From a checkpoint of a small image deblurring model.
Model: depths [8], widths [64].
Training: soap at rate 0.002, batches of 256.
Data: trained on procedural textures in two colours, tilted and lit, 37.8 epochs.
Rows from block 3 of a small image deblurring model, named by matrix and row number. Rows with one number belong to one channel. Each number is 128 + 24 x the weight over its row's rms, rounded and kept within 0 to 255. All counts start at 0.
After each channel's rows are labels from the 100 images, of 14848, where the channel reaches its highest value: "patch colour" is the nearest of a few named colours to the mean colour under the peak. Only what is clearly more common there than usual is listed. The data: procedural textures in two colours, tilted and lit.
# convs0: first 3x3 conv (model.blocks.3.convs.0.weight, 64x64x3x3, each kernel summed), inputs 0-63
# convs1: second 3x3 conv (model.blocks.3.convs.1.weight, 64x64x3x3, transposed, each kernel summed), outputs 0-63

convs0.33 [122 116 114 151  99 161 126 127  85 136 133 103 149 138  97 135 123 120 138  80  98 122 148 140 116 165 160 142 140 129 124 160 106 156 141 162 167 152 115 103 125 136 122 162 162 142 106 152 132  99 158 131 124 133 104 192 105  79 147 114 111 141 115 176]
convs1.33 [116 127 140 118 151 116 168 123 163 103 134 227 107 123 167 112 169 122 144 150 172 115 138 114 152 131 110 132 133 115 139 121 135 143 122  96 113 157 164 118 121 157 118 106 126 114 132 116 109 163 133 121 137 161 150  86 140 149 115 131 109 144 164 103]
patch colour: black

convs0.7 [125 197  98 131 119 144 144 174 136 135 118 123 111 148  94 150 168 107 114  94 112 139 151 157 145 125 127  94 144 111 111 141 134 113 154 145  96 100 162 131  56 125 150  85 141 127 113 120 164 100 140 121 122 116 129 139 141  84 121 140 146 125 136 155]
convs1.7 [141 134 143  99 122  97 146 104 143 100  82 141 147 149 154 137 105 111 102 154 124 100 107 125 127 119 117 140 126  87 133 160 122 127 114 131 203 164 120 160  92 134 128 166 122 111  87 126 123 137 127 111 125  88 121 121 145 151 145 125 183 135  74 139]
patch colour: black

convs0.61 [120 132 147 119 111 125 130 132 125 136 107 162 144 131 175 150  66 158 160 104 128 114 132 162 140 165 107 115 162  86 115 104 145 112 130 146 149 161 140 115 128 167  90 131  98 110 132 128 108  97 132 116 142 114 152 110 129 124  94 135 149  69 102 175]
convs1.61 [ 78 122  98 147 142 123 127 110 112 142 136  81 105 103  53 103 144  99 112 133 103  86 141 123 118  76 126 121 118 147 125 141  93 120 149 133 114  94 102 122 118  92 143 127 143 154 130 120 151 121 123 117 121 156  95 147 102 108 137  99  93 146 143  84]
patch colour: black

convs0.46 [103 170 106 151 106 122 139  94 106 125 138 145 102 160 146 109 134 123 144 188 126 110 111 144 124 114  99 126 110 139 172 222 157 137 143 148 154 134 135 155 116 117 109 129 119 142 117 139 115 128 128 141 130 112 159 131 117  87 164 112 132  98 141 162]
convs1.46 [137 123 160 111 148 136 100 166 130 115 112 154 166  91 128 143 134 121 128 100 170 171 160 109 134 157 155  99 155 125 109  77 123 176 126 121 126 122 109 119 117 156 141  82 143 131 117 121 152 170 136 150 105 143 130 112 159 165 104 159 162 145 136  98]
patch colour: blue

convs0.35 [130 150  80 146 109 109 123 122 110 123 131 132 133 121 161 146  81 164 156 151 116 126 115 143 148 116 171 119 113 125 179 139 135 163 135 161 142 111 110 178 141 131 132 103 148 109 118  82 145 122 183 119 111 110 139 136 101 115 141  96 161  73 150 128]
convs1.35 [149 121 150 110 151 147 154 108 119 162 131  89 149 133  72 123 138 103 125 143 151 117 157 107  94 161 117  99 133 120 124 121 104  86 134 115  98 125 160  82 129 140 145 129 120 137 167 173 102 152  68 127 164 132 128 126 148  98 121 144  90 129 161 121]
patch colour: white; black

convs0.56 [186  84 132 114 121 115  96 157  85 146 131 129 120 118 152 113 127 120 148  78 145 109 132 120 123 103 124  93 147 167 156 115  70 181 120 136  89 105 132 127 139  95 105 133 143 135 139 132 132 125 105 149 157 118 130 105 115 129 140 177 132 106 165 135]
convs1.56 [ 67 138 136 103 118 140 140 128 117 108 116 129 115 128 125 122 109 131 165 108 122 145 107 146 137 145 117 152  98 117 108 115 188  97 141 101 164 104 137 130 127  91 153  86 138 139 168 106 140  83 105  99 117 149  94 122 134 116 188 142 100 162 148 127]
patch colour: blue; purple

convs0.40 [137 110 127 154  92 152 143 119 153 104 103 161 118 114 149 117 122 148 123 139 133 127 136 110 142  72  93 115 119 130 127 145 148 110 109 163 136 159 129 131  86 130 147 114 110 177 101 127 132  84 106 121 147 140 181  82 132 155  72 109 137 154 152  96]
convs1.40 [145 139 127 148 163 174 157 124 133 127 160 102 192 150 129 159 149 128 157 141 145 144 117 114 124 163 163 138 136 137 159 160 109 154 141 110 128  99 124 137 144 124 142 156 116 131 166 124 154 130 159 159 156 152 116 125 151 104 184 149 102 129 156 172]
patch colour: black

convs0.20 [121 159 140 135 144  84 130  84 155  77 115 124 115 114 133 166 168 135 112 150 119 133 144 128 113 109 125 128 128 129 140 175 162 177 112 126 167 126 113 114  76 173 107 118 125 114 130 131 165 118 138 113 108 125 133 116 133 124 122  60 117 160 129 160]
convs1.20 [124 125 133 127 122 130 129 147  88 165 138 106 105 163 144  88 108 122 119 129 171 153 157 139 122 135 131  88 107  83  77  87  90  94 126 158 113 119 139 142 127 117 128 144  84 144 124 105 156  92 126 122 135 135 154 152 126 110 146 168 147 111 132  71]
patch colour: blue; white

convs0.16 [131 159 140 125 152 129 153  93 162 133 133 172 132 171 122 172 129 130 120 197 142 133 152 113 123 164 142 138 132 130  99  94 134 133 114 157 121 156 122  75 106 112 160 114 101 121 127 114 134 120 102  93 162 138 139 116 145 103 142  79 136 142  85 128]
convs1.16 [102 145 114 133 104 124 108 141 122 112 131 104 122  69 111 136 115 116 119  93 110 111 107 112 150  77 109 121 144 144 144 181 148 130 130 105 165 150 153 179 103 131  90 101 171 119 113 121 132 129 161 153 128 127  88 132 136 144 102 166 118 112 170 159]
patch colour: black; red

convs0.15 [140 128 125  88 162 165  99 182 138 173 137 149 125 102 107 132 137 137 123  80 139 130 153 102 137 134 118 131 139 104 103 172 139 123 116 154 166 148 178 135 139 123 165  95 115 160  94 113 161 147  82 128 133 118 156 114 131 153  99 131 123 131 107 107]
convs1.15 [107 115 144 138 104  85 150  88 128  65 134  86 131 150 115 109 128 110 106 129  96 121 123 110 126  93 130  98 106  91 123 115 114 143 115 110  99 102  70 155  98 114  86 163 132 129 143 135 107  72 144 133 118 156 111 134 116 110 153 111 115 114 117 144]
patch colour: black